A small contrastive image-text model, trained from scratch: encoder arch resnet_bottleneck.
Rows from block 4 of the text encoder of a small contrastive image-text model, named by matrix and row number. Rows with one number belong to one neuron. Each number is 128 + 24 x the weight over its row's rms, rounded and kept within 0 to 255. All counts start at 0. Numbers have three digits each.
After each neuron's rows are labels from the 100 texts, of 14848, where the neuron reaches its highest value: "fires on" is the input token at the peak. Only what is clearly more common there than usual is listed. The data: dead-leaves pictures: piles of overlapping shapes.
# fc1: MLP up (text_encoder.blocks.4.mlp.fc1.weight, 768x192), inputs 0-191
# fc2: MLP down (text_encoder.blocks.4.mlp.fc2.weight, 192x768, transposed), outputs 0-191

fc1.188:146127128117112114150130116141180126165077135138134109079134120101120151137147095133160084126122123109105151162124126121120136098142149104095156146170139120138154127108179150126128105109116110161111113122124096139148126120115130154121092115183120139133094102101113123136093134145128162064114086136104149158127142129165142154101139151164091130108173154129155173108141095093143119121075134080078111088116159159138115128110102133100154097107136108138138145134123156144137152108127157107093112128133128143167137107128112127130135169139183128139138143153133110116206131128159087097
fc2.188:090170097111184146129088144149088072100145130086128147115125132137123108147148162118128188109120138107165125118168121129156136180091095119156124128153145110143113109142114125146144131140154086113136114172112121111127161178123140105135129149107100114151150147134154137123149109101084150143131137133107137121152124115098102136161116086115101117127153128152147138139129143151163155121145116159147152125163103115139131104128152116148102136107114097170134093184130123112118094139114084133158140129072127120111075153143120137120141130099078164092100103125106106109097119161133158186
fires on: "pentagon"

fc1.224:118172150112162076108081124111155118128093105103153134154103119134131088106163165133124149115115134122091145174122139133142098143114148152134122162121141158131120094085159136103129108114126104102086138133106142118123159137100139170109098152088123136148125166164136128100099096146117136141116115109129106136134142129138106087120133104121151095129109143136148120106109117101141108132117107068130155116159147111107134113133106119161093118057122146119061093079120108154170134109113127148113150144114114122146129146105119141165147163142164154139143122102190166166105137074118158151
fc2.224:149093134150123185109080139151102126170144157136135099134143132099112127153134093123155111136168094150122144127148092124129139124186137117124172091102074163176114117108100125126153108138109105106172108118134127176137149109134158105139168125150120104142126119131098102105139127147137168124123132128119123099145113118116139176100107151141147160150113118125129137126166119133109111140098119126139130131087083134127173120125160115127154121162116179122150131142099171180101101146121133138134115160148097124143123139113154120119118054129178098147095103102091122130105146198131117118
fires on: "pentagon"

fc1.562:102074065113150135107116160101137145122101150148089108142133190062089135138137102109135167160120124175093125150169163131087166169146136107147122147137105158106098110126168157174105114108134127127127124107148120156138125139130143110150117157105136102121107133130095099083147112174124158114113138156125150148109119132103156143117107097099141100095106096111140142122129098147136120137089139130092166115132117123127117148077098156166080127096117075144144152139108157142159115100118135144152122127123090102160115132142098154120130109155127118143140094112110111135096164124126132107
fc2.562:096143139141095156128112099150164105124141147100165169141151090146138129119134110127114121148085132121163152122094174179185146100064131133111080085099159118127143133106145083085149150181126109143103161146116121126096138155161132117101110115158111092130118113163144106139141161133112129110114130136119164141111147115138135068137159129116126164090153128137111102099107141108118137144123144127143141118146126131114154125167147112123153116123142150125131117127111137142127168147140118072089116143164112166104132122102127110115087115103129148129107182135160081123200120136115111158
fires on: "bar"

fc1.193:128138149097119172127109168121096151155154142115122124106105081133147146123191142135115140153130139103152098107144162092112118132104126113128144147162159137144160157147146153122169135139114132088096115145153103126143098136087168109132130131063109143121134150123135137122111159133139120102146128147151087133108111110155093102108122148161131149157149147107149143127140137140182155083126099098128124174138106148112106120129156119082141121150098131148155112136137125128132165099156097108175122133080119124129135109066158143175149169109114155060118159104127108123127138110164134076
fc2.193:110135141172126130147142079141124130093106157172148130165156146150090131124066120113163094101106110150099153136130110113118123096134180113119149135096155126164106078125105118107108202106176113131148110122114095138148146122146114113082148125143155143117117167118125096147151111127081134159121151147151164131135140097097098110132136126066110127126129156149080130153135117095105144167144139131139123078128155147128157161070114111141143140123112166109160132108126132140128146135092128157092143117165122154106116150113115141108128105126133176167142127163104123143117102135121109159
fires on: "circle"

fc1.487:160119106174117108117136096084161153156114124170123149124118156111168138093156129111146092139113143122126090136142142122150131195109135153098141117110137145132146123186102122116180149146142128124172138091133097131131114066094159110122154095141141091144160169126127126138144108117138123149143111145089135112118140146165130148078133154120132111126112127114095108086098128154108103156158105148069100127131096118111149101122129121105137146162129111069075110145185133165144152144159124119130131125106126090138160140143159101137116123156173157121147137112153090144154113150119134134
fc2.487:158148174130164133129121162153102128101108151088105124135102167130141139144112133133090152152105143149114137132131130135095167117176155110109106146174094129119117126118127123116138141140120091138125141130140153129104116142180073118112087183094100104100072130128100138121136103124125099119110150108160119151155152121072133117116141137123126125132145168134132101153147181129140138099176118136116151154153172162111096149131138115119096094095150120119126082095087128117133124121113116193126138157150140133129099096151118133130160175161126098132126148133121162157090116077092093144
fires on: "tee"

fc1.540:139112122140119105140110121113121131104125147162122138107067157143158119149159106130135120115155109151116141127131135124156127201115160095146107119128121100126104108083121146158132147131086127168124124097204111156122145151121110151137092093120057114107111139104150182100143170173126158136093122108158116107136135144137127120132130113174139140102154144139118153104171148084143123139105097133103078115124135121123143159106105123147156130133147124123148134114139128116130151104066115136089131176127083077123141102091161118122092120150123138140101150121129143148118093152155162091
fc2.540:109061142129134129115127101131121132146116194157183114115130128100113124127146109168132159148120089124118130123137116110141113085103122121099109156104114155093147146169148109140130130141103137141108137112099115107138112101134111109136142121142206107130135098130109115168103124125095160136125136172135119120132127112108113156181135110094142092159112069157160150190126109134081159109129119131161140155144140127133130152101159090092094094121116171129142125147114096135150121148142118145183129117118144165155139141170124127123104145139189103101161103143143122134154152126103097156
fires on: "triangle"

fc1.201:122152095111132117111115117125123140161137157125109141110112150085103122129113155095048143132118108117125134097171112126143111115139117129161114131154144122105154132149159126147163101114108160145113138115114139115122151100151116149166098078138141125126096112146125130123119124117083142069095142168107109144132128137180146108182167175094077173150156146122120185092124128119087141121114143137182110123135127155113162097088113121125153096105126151095139131151112106132112165128153139109140159139139121168120124110107118103138154112114136117180147117114197140140106095104161111115
fc2.201:080113103130128152098121121124156112114128138126159140119132126169136131130116127181168149122103119129121133172110163103143140180126166161077131163130152114160083121161109127115142174126131102077116108147168101125110096151109109097134130140131122164116115130106133152098132135140127140180145104168124123139130098159065124147147105111096185110114131160174132126134105104125114158153158101166129121188097123108108151153174116087151096145141122120154125147112126140168146131116155134108071149106101103115112141100157137102111116125107108138099123094103096098126124136139100155136
fires on: "circle"

fc1.617:121129134135107118136132171150118123109158149117136127146147166134160140118175156133120194182072128117125134186163133111108131124147128106126159161123110121153110098115144124113132111124116127159150102144114089120143124118108097151130133161131135111126114141145150146090137125150168119135133132116140131076164118109121102162110179138155130108151124113122131166112137135136093077146135112145132127135139110114154142134135078117106141121109179079161134058113151128130164115158192088082121142150136084167121107090109128105142112119125141184120144129126082110150145113109097083128
fc2.617:125138127146142127087121121147098109121156096184124109126083104141100091080112130123110122109129097165145097112110112130187094130159113131112143097140145121102147135138135138121113091122130152092116113130167134145140126138108159106131128121121109130132119111126116101139111115144139148126115159119169164170173074104169108141122136136115110121082154106155121102114163121188169144128133138152081122129150152142175124099166133172155154094156109122148087103144079105113092150099096127175173122121138104139115117128152108106142093125181168111114130163138139125142163118144155103146
fires on: "square"

fc1.476:093132104146095144079127108125092137153147140120099091133055127154127184155154110127126164138124118170152135123115135151207135135147109108160134138121083133137118080157136092131156149151113163101134148104151146130133133121184129146105137115096146129117144161130141139117168103151130123123099147127155151095073133164112128107155113153121127131158112100113110126118107105186115131132111124129115155141120089168084144178123097126117130143099080152118118171147114093123131124097126144123139143120120101127139121145131180184127111088172101150101131128132136102121142117142147123150
fc2.476:153143137172166105130129112111105127117124112150180164162153121098145097094130104098168107120147106079091131072112117110131081157113120148144143121138142112089113161087155151145108142125124124137125122109150125149152158128101129129138118110138109106099076166137118121154090173140137105123131100167127131100133144137101100127091106108094112103135135114167126137147168113137088159105138112109197156135148131077098158110108187135125131123129132155120099141132137129137112102104163106138134108114106142107169099155094126128113128109188151151134154120168099182113115109129113131117
fires on: "triangle"

fc1.535:104129145134128096104123134121170152074133088139088124127107150093152108138124120128140098100110104139126154162155136138169167096155151180134098161143085126143103136123135121091138155158091120116103121142132137111124095117100117132153140132129132086110113111116107132156099145124094122098143077167136106161120132140092143216117122124175106109132094146176129148132145103169110096148151116137140165128107096121123131150106135128111111143135122107098106132087203160187136127141128158101130182151120109151127137133142128131147120085115143116152176162112145135143134125130121123131
fc2.535:151111118090085109125142125135100138157074152187171122141109143120167092149132170159117157148124140083120110135127133111127139135135096141118097155111097113108167114164098127122119160099147076098143115116162098171113156133151186125109115127085124158129161142123136114112108135126179155130142119093126120120109170112133157115108119127115152158110155135135097120146100148070118102113126139133127157118145156092143108135114132081162109104161132165139149099117163106128122136121171127136112117106122168149108179117108056126139108111100105163125151111157108090126139137130142127146
fires on: "tee"

fc1.219:116113118152088102153136134135145109130097121080133141159138172144152129112120116084095120169157149150108132151119111099130141103124167148105123140147118096161108105182137127163142122149155107112158166122125159121123081088135113128113144137137128126122170166147118103070119135105126099140132095108123134129139112065096109103097141157127127145129090133129125133115168142101195098127111066106126179168172116142130165152115157089093107119175106130142143086133089119104111167165120139148147130112116093137146120164100098120153163114144121142129150103151136135119125133151132120147
fc2.219:151099100122157144145112130128137135093130126157156126108110107130135158141120143139112146162089097095147126121144068162112097158128073139171126149127107135130195156088120141135203123083117128126140109120153088153105159158099121155119121105125127152121105132089109122111110165175141154128159141137084112131119188143147085174106127103119122110129105133148167133137095152120078129127109142129141109115125098136147118138140110120172129139109138124145121168126175129125106123126119151080125129142142132118163138113121163180100128128152112098107110151089144100163127084089107113110
fires on: "bar"

fc1.456:096084112130129136105114132137138135120086112150107103151118137153071137123112113125161129141103163158164151135133142110104170143152152107100135137115164117149104090151181143097133121138090109096153123116127158125110164148129152103125120113121101162152122096151119122170146139088114179135124120116180134104137123101076147161171131136129116144094116115113133132129166087139117155125127121117116127144152116105139102154090166127137148124103130200083158150098129119157155161124124135088168165104118127165120165108065149128107137166108170133148123129130132103118088137158126098111
fc2.456:123139113120131126153164123117090144096132091077170145119108097164147103122159110135117116144131125141162113138084150102119142168123120170104135105122110162137173123140097084147087140094150171153099152121171121167167071159146104195094152130142177161093143107111098115108111147176132096141101153140111121108108111132189122135124089138130130122138156146115144135121111146133144134126143145152106088098143103151129141068129129124131085122143108107137118121127143128125097152168136188114151123134106140084119131140130147130115095148124135100153118132146140143144174127107125105148
fires on: "large"

fc1.735:122158095140134098120170099116138138132154134175097112138080101130090145137168128157158121157125095129139115101160158117135162129123123128155130126130123118170131169143116156147079114111117109124123121132126148169139124123142083108157122118139133107124139089119119086144167197126126155125097099134149108130100156135122123197167192166131131135112097162146096108140138107173101151122114141149120140108099144169114110098117082166098104126107115090116130126111082141128134128155165126108116120155099092077112074134108134120134140113118110103134132140131110120168119131117121181155
fc2.735:106123165144134137099109121126122107130158154116165142116112156161099120085119145132100139123129208089161185108152113149128149145161150122108108096166144138143118117134088136119113111141103147109164167151138153109080130142121160150131124156129076112086151115121122101146154101147140124110137120102091164140177114137149159117079051104156160162155085137097108121093092110143103153139126163115160116129177127117117128120117126095141107132170116115137119115132144114157094125142097132142113151159137145136141130092158132148111111129105131141161117131109092109108142123178111111135
fires on: "large"

fc1.700:109151142120141092148111114134081091100147147129126082156125109157125138114143066141099126133102148137101166078117160131135169112132115107170124102127157076166146113112159132129129131154102144121144113157117089134081086094154126110125180117105154125109114111153129118129129157146141089103086098148168071135091136121120138122136131128115162125153121133121095098128129133152140118119134182133102134149175107168124114125121081149100086128142111119126155096132081113149126180088140146123156164153129108100126147121137153133130175126130146120180101123118129169113154120141125097141
fc2.700:102118153129129150176105112092147092115174162141119110171098119169097125129123161127151184187102133139167123112154140129147143145108142093115142100138112170146121137114114111138102109117130122145118119089146134132139152150134077098141118105150121154156170147137105147121114135124138087080093114118126142112135160140136114091161141094076121105182048150178101168132108117131113127129179101138115115166141124127132126150111108118099093106166105137139121143112184136135114120145142077088116132146127126117146129107101119122102092131128150098115142152130126102154125101141136110112
fires on: "large"

fc1.247:126113119114123144117132099130110145130143144114139128128107109132142166073085148155147130160137167136125115121093104144161128192127115084128114135101135117153126157105099113169178131130107130168148122101124130091088159141099136085144104112116119152147109113126100107102154102142125100100168111159111121186139114170127117144131088117153109155108144125148074065132139106136135145090141128143078153126140122159145110171126139118114084121094163165133109137117125151111100088117090116088124170131117099125144114150125132094161150106154198128124144121119146140156145136112142102159
fc2.247:152134144115114162156127117101133134113124121159153105124146141116133148201127094098101157114139152114151165110151129106106089107121154169150109178143135096076111162146090143137153133093135108092165100136115146127089131157105145146111142101145095122113087156118143096164138153145164154118137090119143143145132130120160138135116118111112115125140147075145171152123129146144155133121102135096146128084147105092156155146166144120146136047129075113105144140118139085093113146165136167150128119129131138094117171113132147153077112132115163133135109107124107122097122112093118138134
fires on: "triangle"

fc1.545:156145133123130135182121129107152118116121144167113144176160076139148133148102142185128102083147193148113169139130125122105136162146106122117114136186114153158150114121135129110100113159121128165164131110166100092101125109165119133120130096115137130127123133110088131112113144120168084097165161163153122141119140136149162119121128153193128158153114157131127151106116107093122120134118125151083124127139140144115157110098085125132157107124116106167126132088099145129143121077148143133113142108140149145109156150126143144120101151157129123105063119143155089115139173115157077123
fc2.545:062097118145115088127111121164120149130138131094162097112132129143084153189129137141112097106131074132148134117098166113154127092109135091135167122121160117117133139144090169137122134144091168110182113126099150151112140142140100146143119166146151121119139126114169096141113157102137130124110100148117158144164078106095123109139161132087054099104129084139146126148105106151140132122148121140154134180177139141107133131133166097121143127168164111116112142131125168096142118150093115121132125136107154099122126136105144123116102108157098157139129117124158175108130135155119158146
fires on: "triangle"

fc1.21:124153131139156139102133156126151124129161156131105112127097090118106127102130118124148161094134151120144117100116137132177111113083116105155117126116134100116142153093135195147124162127113086135143106099101071156116092131128129146104125101104115170143137146091104106168151120111134153145113118124109127135084149122123179116128127091133139132110152100133112123127145117169075152122145103123116118141154170124115181122126120120149098120096130127095143090083130167126109156146098088182084146123110143135102080138095157116153147147146099165103156147143176125122186107116102100108
fc2.21:142109128142109136166073143057121091110113105142140142163117142168100097120129162180117127148114150125135144105117135102111128092141110115105128126167111119090148139111112107140123145117143164113104098093126126133109152118145092154094174157136158091153123147156137104116137114136106076119096139093119134135196067125112138121139108150106122125109160137128124159147130118142150107125142148142127118114158137097083139159151174117093146141085102126115111140106117111139131142086172115119150121113124111085156137170150073110091121147089147109157120192132154129118134140122129160145
fires on: "large"

fc1.314:104150103130136123142094159104128146161107143119148140173122134093117176129129088098152137105110131123113097156151114107094142114104138081087126124151140120148125133124126128129139082123164110123152172112147095161158108164153115127163083054132120144111103118143112154113181120103132137150162147151157131159115195129159132132155149119106125135126147122129100109137112174143121146148134150120096112144117196127142128109103128108147130126120134103128146111090105120101148172114122103137117150133091085090099092178088102144138152093086164104101134114097135103105109113130146129140
fc2.314:152125099142120143105135122105128152055124122115130145085123178121126098111124130179138137104137083103151114157108125147206132138153091157145100135099118098139137128139173109128134143164104142120119147132150114159135133130135128162112120138078119089136091127135137102126113126136142088161084120153101106089160125144124151109094094150108144118136115151154141162105138089087114136147128142142195163120105149092129113134100106142137112110125135146170081097153106161155115075123167158168118118120156112144131148117140166136104089135169119117151107140131123140137166114137106160136
fires on: "circle"

fc1.750:090112129153140119135139126123116110115126154156112087125120106122088184131099098147146149145135121138134084142121105120121134167136102080139134165093161127148140139117139117135158136141125145115124125150168105139096127136137151117154091121125184080152096143107068090123147171125114169117140110136141131137121130141154117142157157109127159154098085088133114125140108131150179132122087162116121098169102148089144126153136158137133121120106112115104123117167108103134102130122105122150156121160138107088041119100158085163141155116143087137084115151125123116131130150086140081150
fc2.750:131126105148107088116094130178143116095131071140140146158111118115119098130128132115144107120146076111134181114148135101126118118103149142120155141137083134100150138136150106123082162122107123107158137091105179109173074155080142134122137112099154157141150141164151117110103114145116086102141092145109095080134163169169142157122133182105127132110118127132149160117142072123133124103142130108133130133125130098127163142186131119125133121137146136128136131108115160101120145102096129134111132155135147157187130125108179078125101108124124130157119129082132152092153101139110162121
fires on: "circle"

fc1.234:148107141108135125099149154092104164115083186113129128175122134110143113150124127089086147141117096087137146162126137176110130140124118178114147130119115127118107107076130097097130115101134100130158144136165104152203109116116152145138106084128140141105091109083095099140151153146160118143142115119143150097111120170138135147082133124158107116106123154163137092098129155136103122102145095131071164189120118133135146152123112105126130138122137152138119080155132157169137122132117146128166163112099145135121124125129100136148101144150145147109166132149123110145169114141173089128
fc2.234:145147089133108106163093135145111146148125094148176084148124117115134100143092126131134114151106115124108112168139131136111131140091172116157122093164113164125146098156118158106156159119150104114108116168118095147111146138122168145158137117122108096104126170152125139124112169121117135131104121124090145143113147132123120156133128141118138110118173153132084130147112137134149115112123112114162129117137115134109136177141107138157091142186122155110141137121121078093123143114103103079120106159064133111146166083068084176109179137138125106121124160107153113179161122123126172145
fires on: "tee"

fc1.582:111095133097114153101147107111109147114152114118102135162143129115130099147102113133154162160143118098154126119157084095111095140139148128129143160142137133158090128120161114113131098090123112143097137109159153144130103135137136106128122120109141100066099132164140135133115171144140168093103122132160164123121147085154139135091117123133130129164164119139148117106156136164149141092156159095165129162081131151150164150128130091131106140108120132164106170125120120131148137109086098169131131170111107158108109095133077118167081142130130127149145103141183128167095179108181109139
fc2.582:160163115158141166156140190151155120139116086098162111088138127113129118095115114099153167131094131110162151147098126128136156125135079140172111095125126136099150137148105095143145140116126131109165133104088130161157158135096134132117123119114111116143162121093143096158102124140098117075131141093107129123125134151140138129165119114136146128125160135136166123123118145067104168141085179143123117099173119121131118119103112138120120108085088114070128104149149161161108139123148148135146103125107142085095132132121163121115192149095114089117116162159085147161117122129138150138
fires on: "bar"

fc1.584:127130157166136138131082117116117122154132151183145144090136104099106082109110155117122172114073163173110144106140113143144118109159129104111116106114149149128077128108087114170121135155135090123155146091121123132129097093103122139116122129138115131141141130128102110131167189146122125094121113117165150135084162136140147150117093167156179157138198111107124118138127118134119135161147087155128145124155112105124160169108106101112112109111129129125114177128136152130101130133117118148127128117151154107160147203102103110132129106168084177129135139150124140146145104113100112109
fc2.584:125104134099138152151138118132127093150138106149130097138108118132129099126121082114159137155100151105120168123171184129106119094129088149091120146051162112141138151128156122168132101100102139170108119122154117136153144140174109156148147081129152131133143098118107126132124115075120135107097091120154136130132140106142134137111154117130147095135056151141108127143139158172096113134129129107131149127088112121122114143152129166128134139152092142123152127096164128114151160113095123076159170089117123094156151138134114116128116172162104102121173146099125143183149127077128142132
fires on: "large"

fc1.622:145094126124137151103107139132100134123132115161120127149100117119105083120134102134155072110175108149112069130166102142176131136126149120151121163136157120158120102165126138118143152116122128117093192110119163089123128145164135165142106117110106105118082134108135128158077114105136119103156116117099153151142135086139111111147141112154159177109139119088153086153142110111116150122163113147179116148138120187117136135121126110159121148100140134137111111113138115127135165130069112128090132140114077145115067132081142126156171145136146146126146122141172120132102169104112133134
fc2.622:160119107141160153136117140107143116135158129104123116124144162107144147171099145147119134153096092096157124103089090110107103139096077150157144102127108150108156128124107151120154127123139089097140145114153141130135118144100160121155145131135188121157179104104109132124119158149146131128134141175127137120101109179126114119154149181127082143162112152093112130082106097128092146128107175128104118155134113099105132142149146151099111125165087175136126107149135114103097110159170159108143141120098130135177131169100130148156098131153160075156104122157105172118129137161115131121
fires on: "bar"

fc1.710:138126182101106174095098143108126107133098159127107130144121157089114117123138155105112119144104119109109123157124125111121109145164129119120129139137115162152130147158153101182134096100106134116111086108140172085095179114124153098127102153111181097174122143157104120115146102130144123115126129083113097120148156126194126158158169141097096142172129146113123144137110111139105130128116096135102129157169160129121123081129104080122116140102140112109121134090109158129130140162103121130131083150096150144163122119103110167144142103116128097145137187130158172154100140103136133152
fc2.710:132134107137158068124126093152145114175144129137137144127128108164136135125137095124121158085170111153078099134126131145154147150092153108120142129168164142119126106093110136102137140125150133152127119141120084149116105109136121145120143103147078156108117158135162138109129136128092123110069089200108175131094092093108178153083131107105134118063160079111099137103134117136166129160102158111115114124106097131143139181119168143135152121159116177153142132146084174147124132121110134120136151115114092146115126127129148108113112152133170130131130127141119122106129123124122152160
fires on: "pentagon"

fc1.606:128127127133102135110139121148106073127108078134128160176106134141115137125148128157127110132159139126128145059139091160160100145132168078145098185154141127125107139126130111111115135110129112141142130139146110100118132161105136113148139099126119123101127143055167180138105154094129159105147124121111096112076142130124158141145094129127113126136133135120147122117125125120132124134141150155098116120150129148110146146116151177142097135104156188107145154081125116134144139113077134178151126179106110132139181156116151142115167104166170137102149127136132157120150078106118072111
fc2.606:148143114136083127182111098159108108125149104149164114119143172117131148161116164097134214107150110143125137130101134106166138104107116174086134120115104146099121142136152117117139125111133124163089136138086143095140196095148139144112135111130126130143175094131150121140127104160120110148129140138137152137114132166121125101129114124103111139128131098125115069136113115097114154095112115091137141125110168127127168136110094093124173150120163106091121109134134096094142146134139162124123093116158108104133108087109137119108131157155105166168142126171117098137135115143197100107
fires on: "triangle"

fc1.713:109137134099143115141162136105155122143163139124178097128134083176092153150104113162150143137142131152158125131171184123143128134100113106124110089104150073144097173119154147135132087163143083135140110110149064158118128116127121133144158127137119119097113151138135117080114130154119122097079091094101109168107155100129102161122130129144123107104161093175108136122116128128116154131126115149096104125184125128130138160138152118082153103137103113176116145109123119136110148163091154149082148124143120113144130112111082169123139162129155133148094160136155141130154116107130113155
fc2.713:127145123170136133094136132158106071148100173100069120123091119171114113109145138149121117126111107130162119091141102136144154119143159101164112132157110147108095116102134100129133105122148153108139121120124116114116102140165154106137088143121127129132133138146131161170145101151115151128095111148148139151129154145157201067161102118123111158120148157072147138129092119171113152146139151138155158127115140132139091135114141112132111109164159054126091114091103129112119116053119098099169144148114101128148131146119147150140099173136135112142124143122094140138118152126142114163
fires on: "large"

fc1.299:100109150110144114124110111087118127161073157151134112104102118136133141153159105166120086089125149147107132127169162118109135120107134155098119130104142147128104085104120191157119167178115124157103178170112132107120128099162096108131133128100147130153076117131117125102137175092164151115124134154120127084098134136119113176164167120146136126147136102134125128136138104156135109110154115133171155157139139130095166091070081129139137125110145174122095158157134126135149147125122135163113116112111108117149177084145154109117125117136132127168100146162107146167123119110142116148
fc2.299:130103111131154141109117167119099111145120129121160165135128097198086133117126093135142134171090086145126136118100116193162152146149179118118146128124126098170124152126147117142158118100125128100168093120173125157120101137111122151103135163115131150163157156115123103117115132101108120153111109135132125151161118136111106119143127116100128146108076172136127128135148117114108116136133155094140123145128093119135118150124174119094123127173080087135156130082120173106121115123136124103072095126176170107119097135108110176084102112093088147110155140120155144143118120144118136091
fires on: "large"

fc1.650:118103121128108139144130210116157111120123097099144147165080099102060153147162137135165130145131155123136120155132084146131144139156120126091133159129161130110098143136117162108135093124122101140123130128106141147135100122110170144083125128099106176128138133094135144155084117120073129159108136130128145149118135133152118088125139099151099193156152119154164145111100118112163153140124136118138102124153152157115131142140112144145138055108108104123143121094124163129106133158148110134102085126148114128137129112072137133129158136126132185166130133172164138145166123124156102126
fc2.650:151149186119138105163099099128103170154130116136124122107124106112130150135101138124103147143151154124121127134151134071114143115086155140148095106113108114157147083143151101157102138107104143128144131099172109084123162124115142110143098103137154116161106150114105151092184125130157153100136142164121185147111123116120124146108114134071146120099139100121130143154132151132127109120149113130092127120114137134122143121095163149136132195180154142149104127150138096149162115100125153140096063149102125108135162116137141129161160150151147092086117091145121071115106104142117155094
fires on: "circle"

fc1.603:116095142135143073116105121149123103157137135125142132118162164125130166114134141142123131128111132130095137183134146087145124103126166113096077113131089121120174139111152145070119138118081095154126119133140095133176116099096105143127164117116137151121146130138108126081112137102185131149084104113113107148092138077138133104111153086126093144116128098102149125102161132093101138098101096152100103105111108140135099113087140139105119102078138157191125063104123157135104139112148112145115128129114169129128128136138134129189131105145136149142162137138124113115104128132083127149
fc2.603:133144152080146155106128116109153135141153132123128091166094120109123114134140108136109100140133117188139109141092124129160143176100123169102128154158128109171126114145133172135127137158143136121128141122098131161098155125112097120151136124095130099144114127136105137143105094126122142122154145123155115111116087101140072136116110161139159118163115125134091136056085154119123100148145147109092145167157137112135121106169115058127164103123081167126134163078087134138106137101086165116164140121122114120125134200121133125124114104155165106130101114099119145137114136147164132148
fires on: "square"

fc1.728:120145105106096094146151111131115105130124136116112111140124096105165137125150119134155116139101156088134107124127134132147118129143168137116114132114204140123110116108141150125120121103132118134150137119133150110093144171107100117125099095080110106160103171153127123153094124124105156119163124148174156174139145162111071132127147132150158217169121112156136130132096109138135089129111113135117133080117123160140111132130117120118123089185153114154101148137075142134132124122136164081110126124136101113162153114093090080152169151149132151127093152109181143153130110098123119119
fc2.728:083121123161134162112082105146134140106142130133143096103123123163078134166108140103112154152102117134112162115150128126126099139104150110140079115100122144154134119155082092111139129145127138110126148137148088148144130114132182142135121187167159117163110097089099133087120144106121122129090146116074109110104085110144131073144128094125124104128156157100097154153166144131130171142106120077128131139119155117105166114133111149155125136100139108117138092101143123136155162167130102147110120132158132103129124155118147185140091118133127124111186128156065130097115107142146125143
fires on: "circle"

fc1.480:098128158128132162100102169096109140125186135136112102087132151111118151159128154114177131136109136126101144198098157134144119139089094110075141128125140135113102108133165097123129144097158101169165137149110097113106137141102063086118125125148139116086170135118158105136132135128174156139106125145165091136109157147148112153138123135165140128137131148109115133089125151159128114129103093166094112157095110144104129161141152141098088161109082131140137164111141183079124129146134138147127133142122131137117132134113131128139158123127144139121124085116124090082164116141115083134
fc2.480:180143111089088124122119119127140111143104124116105154174164114113153078136150105099121177138110137144123101140131156106098138116106134129143130155111112138115108080138121161150100115147160130133127087116168134122127163133127183147142138167121117136078117113181127098116123077145133134143124127128060112069149121129148145106140111117097137121145130104135110162118134104148090166141108151117130141152119165179124078116091131151174159117134151098101149113104113141163088170098113145139115121099149147146125120149137156125094102133149100170133153115109119100107172138168141115142
fires on: "triangle"

fc1.749:126112090127156113106143080142116158083132153149151115159122156117138163103145125177067101146094103071140153125155138101149110170132093157118108162092102151151117127137099144121137140155139141127157123180143127140124132134149093108122130104135171115125121126115155110133105083124160076100133112129147133119142139093117130138115112143178105132110091163126094141153143122082136119140117117136120159110120126159131128138121124115117112087171111144102144065162144101128121139103134160106131115141111147112148149149056074156131137081165114137143138125105161157174116145140142139138
fc2.749:163130106126153133130111148130143135103165143163089128081140129118155098112111136122116172145111152154102110136132133106107148135090146151090157138134080121118123127123148117125118096126109140146110121126143095157157137119144182133170107135166163111137137092148095077156121142160162127112126124159091117145121115153141131191134140097140131117150128109141131089123082077129135165135138121147129092159084117090082188132145163124139091111128157123111117114133117175103113114122159132133098118114115121104138097123118112117151105120181155141107194126141104103143114076155166096106
fires on: "bar"

fc1.96:126096089113142135119147129112166158140092129138134126141114103100129097144154116145120123134157098129153127133167159059125147109129121113151131154122134148143132116159156143130113106087130045124094160133140119118140145128151114131122127142110132115085116132117180103112129127101120100128104130183188073152121134132108131159099150113175095099132115104147151119133146153109120103149105153146130129152073113109106146098130134146139121091117132149147120122102152119140140141118113120134183167111129100136180123142135185144098144153090150120107148068154124120181119135165130123181
fc2.96:124182151142131088133108152103115129129158150129142132050122119176137136129099161132147072174114138123117123091080146178135143133138085086140089105079103124146143173127094161092124124136079157132136131088109127122137099099137111133143097110128129102126107139136112167167128099107132146131151106085092181139128103123148140108113110164116123164142147134117126090101126137134121176110097113103170116128180117134129127140113125141115129147116133128103157120126141129139116147149159164150093128145129131163111120113144101136149119082126125125156126174100083165121156124137172140131
fires on: "bar"